config.toml
model = "image denoising model"
dataset = "views of escape-time and Newton fractals"
train_examples = 145000
image_size = 32
crop_scale_min = 1
horizontal_flip = true
translate = 0.12
task = "denoising"
loss = "l1"
noise_std = 0.2
arch = "unet"
norm = "batchnorm"
activation = "gelu"
widths = [64, 128, 128]
blocks_per_level = 1
block = "plain"
attention = true
upsampling = "nearest_conv"
init = "kaiming_normal"
residual_init = "zero_last"
optimizer = "soap"
beta2 = 0.95
lr = 0.0016
beta1 = 0.9
shampoo_beta = 0.95
eps = 1e-08
precondition_frequency = 32
max_precond_dim = 1536
merge_dims = true
one_sided = true
adamw_lr_other_params = 0.0027
grad_clip = 1.0
steps = 33000
batch_size = 64
epochs = 14.6
lr_schedule = "wsd_sqrt"
decay_fraction = 0.3
final_lr_fraction = 0.05
warmup_steps = 3300
weight_decay = 0.03
adamw_weight_decay_other_params = 0.05
Rows from block 5 of a small image denoising model, named by matrix and row number. Each number is 128 + 24 x the weight over its row's rms, rounded and kept within 0 to 255. All counts start at 0. Numbers have three digits each. After the name is the row's rms in percent of the matrix's.
After each channel's rows are labels from the 100 images, of 14976, where the channel reaches its highest value: "responds to" is what is common among them. Only what is clearly more common there than usual is listed. The data: views of escape-time and Newton fractals. In brackets: how many of the 100, against the usual share in percent.
# conv: 3x3 conv (model.mid.2.conv.weight, 128x128x3x3, each kernel summed), inputs 0-42

conv.46 073:139142101120100226138105136092148101141140101119119164111109134160156070133124159105080111130124139128182142129110128140125120136
responds to: Newton basins of three roots (44 vs 11.1)

conv.43 086:126146135140169144140157132125097129095115119122115116145126156113128111142122140159125174101090106096166106147153095097136092150
responds to: tricorn (36 vs 11.1); vivid (32 vs 14.4)

conv.8 101:142144114129103195122112137117134098145106143137097133134129141131121073106137133109070147153117137132150100092134114149098123135
responds to: grey (57 vs 14.4); Newton basins of three roots (39 vs 11.1)

conv.22 095:192115052147137147148137101110162147156118115153135156132102125112113163135130110157119116148121150139185151164100134091157161173
responds to: cool (33 vs 14.1)

conv.110 094:104102106091140141115105135120140111122138142129137126113147132112069113126117145126134089125115122148154150104134122116147065068
responds to: earthy (38 vs 14.2)

conv.51 095:125109161130134095123128130138113104132144137113123109115194122112153120132114110111097111066122148128132127108127118083121100140
responds to: close-up (47 vs 22.1); grey (46 vs 14.4)

conv.116 079:147127121083109112103110103136118113148140093118089110137114131141125143125096111134120089114117113153109131133100099143170082119
responds to: tricorn (34 vs 11.1)

conv.70 107:121128140104128063114104133134131068131129157132091117130145162136128111078145126084090163110154123143131105114121119132084110115
responds to: Newton basins of three roots (45 vs 11.1); grey (32 vs 14.4)

conv.7 135:110144122158083121160129120085154153095104160155088124119089124135106167130149138132117145152128104133187106166122137112096159119
responds to: Newton basins of five roots (99 vs 12.9); pastel (32 vs 14.2)

conv.24 118:144158098117148152142130144117177150145107169167105105129126136110151164148170123160116163113121159125119152140146162111107143154
responds to: vivid (98 vs 14.4); Newton basins of three roots (28 vs 11.1)

conv.113 095:138112135126123114139126135079104119129147119134109121135092105113078132134136135157115153102079129098133126090112069127095139102
responds to: burning ship (58 vs 9)

conv.44 101:114110185116119167148120122145110091122150124126120143126139084102158122113114082122145157080115076118134130107116117133165154099
responds to: vivid (64 vs 14.4)

conv.40 087:119121136122120200129110152118120117131126114113136163125175126111127081138126101123084101077181153124145129088116131093104085121
responds to: grey (52 vs 14.4); Newton basins of three roots (29 vs 11.1); tricorn (27 vs 11.1)

conv.124 096:092132141116154129135126107131122127134102123140155146101123158154117123126066171136125124105144115136140137105126075144155124128
responds to: tricorn (33 vs 11.1)

conv.37 092:124089108090094163123111137131126089148127127115105127116134122120129076129124138115090114118145136128164132110151103152117103159
responds to: grey (57 vs 14.4)

conv.72 101:080145148121129128091104153137102100117107062105127122120152162130154092125115111119116120120176085119142115085149137119127113115
responds to: grey (99 vs 14.4); Newton basins of five roots (31 vs 12.9); Newton basins of three roots (28 vs 11.1)

conv.17 111:088140163120190117109108142158134106096106127122139136113127108127136125126143141121123134137109143108179134167135153064137104116
responds to: grey (62 vs 14.4)

conv.21 082:122126094115110166145118112129128089133090118155111136108115092127138094112132076121103124173163118120188138111115118124141112139
responds to: tricorn (43 vs 11.1); Newton basins of three roots (30 vs 11.1)

conv.47 097:104114140097136148129100138154108104130146134103110145114132119157115108127109126139090108140155154139146147132132118135082092141
responds to: vivid (38 vs 14.4); tricorn (29 vs 11.1)

conv.53 109:136137101083151121116116132140092109108144131158153129134131137115134137181112149142117124138088102135188135102141129130126093135
responds to: grey (90 vs 14.4)

conv.34 084:085097128070131109147100134164089096151125112116109114127148138128166097141090136106073140084138086158107132108153124128101096168
responds to: grey (50 vs 14.4); tricorn (27 vs 11.1)

conv.89 073:108116157101143107100093134161135108109124146137172126104143130153121098126129139104101138084101098126144151166096148090131136123
responds to: vivid (47 vs 14.4); pastel (40 vs 14.2)

conv.85 111:080108171101155170117090139181119111132096151114121117110097129129130077117116142127112122145152116127167126150125132132110103118
responds to: grey (67 vs 14.4); Newton basins of three roots (33 vs 11.1)

conv.63 113:130103103124095126093102125110144115112088142128099138096119107118082162091138134143134128134113159124167095128139142101161108167
responds to: Newton basins of five roots (38 vs 12.9); vivid (36 vs 14.4); Newton basins of three roots (32 vs 11.1)

conv.121 083:139137158105108126055133157130171133153132146152111105143139126101163124135078118096128092139154107114153075121139161095102106188
responds to: cool (44 vs 14.1); vivid (43 vs 14.4)

conv.30 099:116119116111113094149107115158136083164074113120100108134120128143115099117121120114113135129168138116165135109141120155099108142
responds to: Newton basins of three roots (39 vs 11.1); Newton basins of five roots (30 vs 12.9)

conv.23 099:106096155088150108092094146150126118111138130106144109108143107125122163128139103115127139089135129130130133130146124122105096116
responds to: grey (43 vs 14.4); Newton basins of three roots (39 vs 11.1)

conv.57 122:131109082122114126167117104195143117159121122127132132185148125142156125132049126118120109147131179140161135113099097124106099191
responds to: earthy (42 vs 14.2); Newton basins of three roots (29 vs 11.1)

conv.39 106:133117116113124110119112144119168130126108168153133119107085116139114158105115125108085135119122144136149145101128116092060135117
responds to: pastel (34 vs 14.2); Newton basins of five roots (30 vs 12.9)

conv.54 100:115127128104138075130119135141097073133123134107128118119136170149145106132118132113108121102135112113154139131149141121101075136
responds to: vivid (45 vs 14.4)

conv.26 099:166134107154099198145136127114145147141094147129125117110103127145139084133147144128082142139100123157160105140121127129105130140
responds to: Newton basins of five roots (31 vs 12.9)

conv.109 094:134082101063157151134096136146132098177059157127121130119134116139123102137112123107118129117131126152153124131157109144117081130
responds to: vivid (43 vs 14.4)

conv.4 105:127104155096119120182128138122117071112110157090154108141140121143120107136116123129115137095170143114178161091158122105101097121
responds to: tricorn (51 vs 11.1); Mandelbrot set (35 vs 12.1)

conv.91 150:134150135082150141117131136132111121122107105113139129154106131086141145181119140135120100143116104122156134118134121120130109145
responds to: grey (100 vs 14.4)

conv.66 077:131137105133155085112131104146102074134137127134136156124134142102104128125126092138102142162124130113158116110147111130137080174
responds to: grey (84 vs 14.4); tricorn (27 vs 11.1)

conv.10 091:131129145108154089111126143160103067154136134104103126140163145133130114135110139087104136137120118151159127115154125124117068163
responds to: vivid (56 vs 14.4); tricorn (29 vs 11.1)

conv.19 108:175139115109119101168136113105135108120174036142090137141130119105130120167125114138120094145108156110168133121089076159111132113
responds to: Mandelbrot set (30 vs 12.1)

conv.122 118:102104133127140141104109133105141129092114099093151159108104108104095170151132118144150102126116124114188111090121151110149103135
responds to: grey (51 vs 14.4)

conv.45 094:108106127106146122111110138131127123089061172105113128124112150148158134129093111114106139145151106144145126078132115108109161127
responds to: grey (39 vs 14.4); dark (33 vs 14.4)

conv.49 093:158128104135124131121108081127134115136142148159116127086102154132158100160123119133090145121103099139135119129169132136110116145
responds to: grey (64 vs 14.4)

conv.82 100:096126142099130141138108131139101089135106130117090110122167145145137083113130129103098117095161133122132116113134108067122111126
responds to: grey (39 vs 14.4); Newton basins of three roots (27 vs 11.1)

conv.71 105:101108178094137085110087142164100078119124156091126124090128136143140068135118081116117125110155123119169119151145138111115114129
responds to: tricorn (36 vs 11.1)

conv.27 064:117166125148114138118122099021104130134135131130121137043129125101136115134188114110137127158134076122133095126139104117123131107
responds to: warm (47 vs 14.4); vivid (45 vs 14.4)

conv.48 113:116099116121117135100116115100135144106161120157138138125119109125078154065128118121122132102116173138118129140078090118117137132
responds to: vivid (91 vs 14.4); Newton basins of five roots (31 vs 12.9)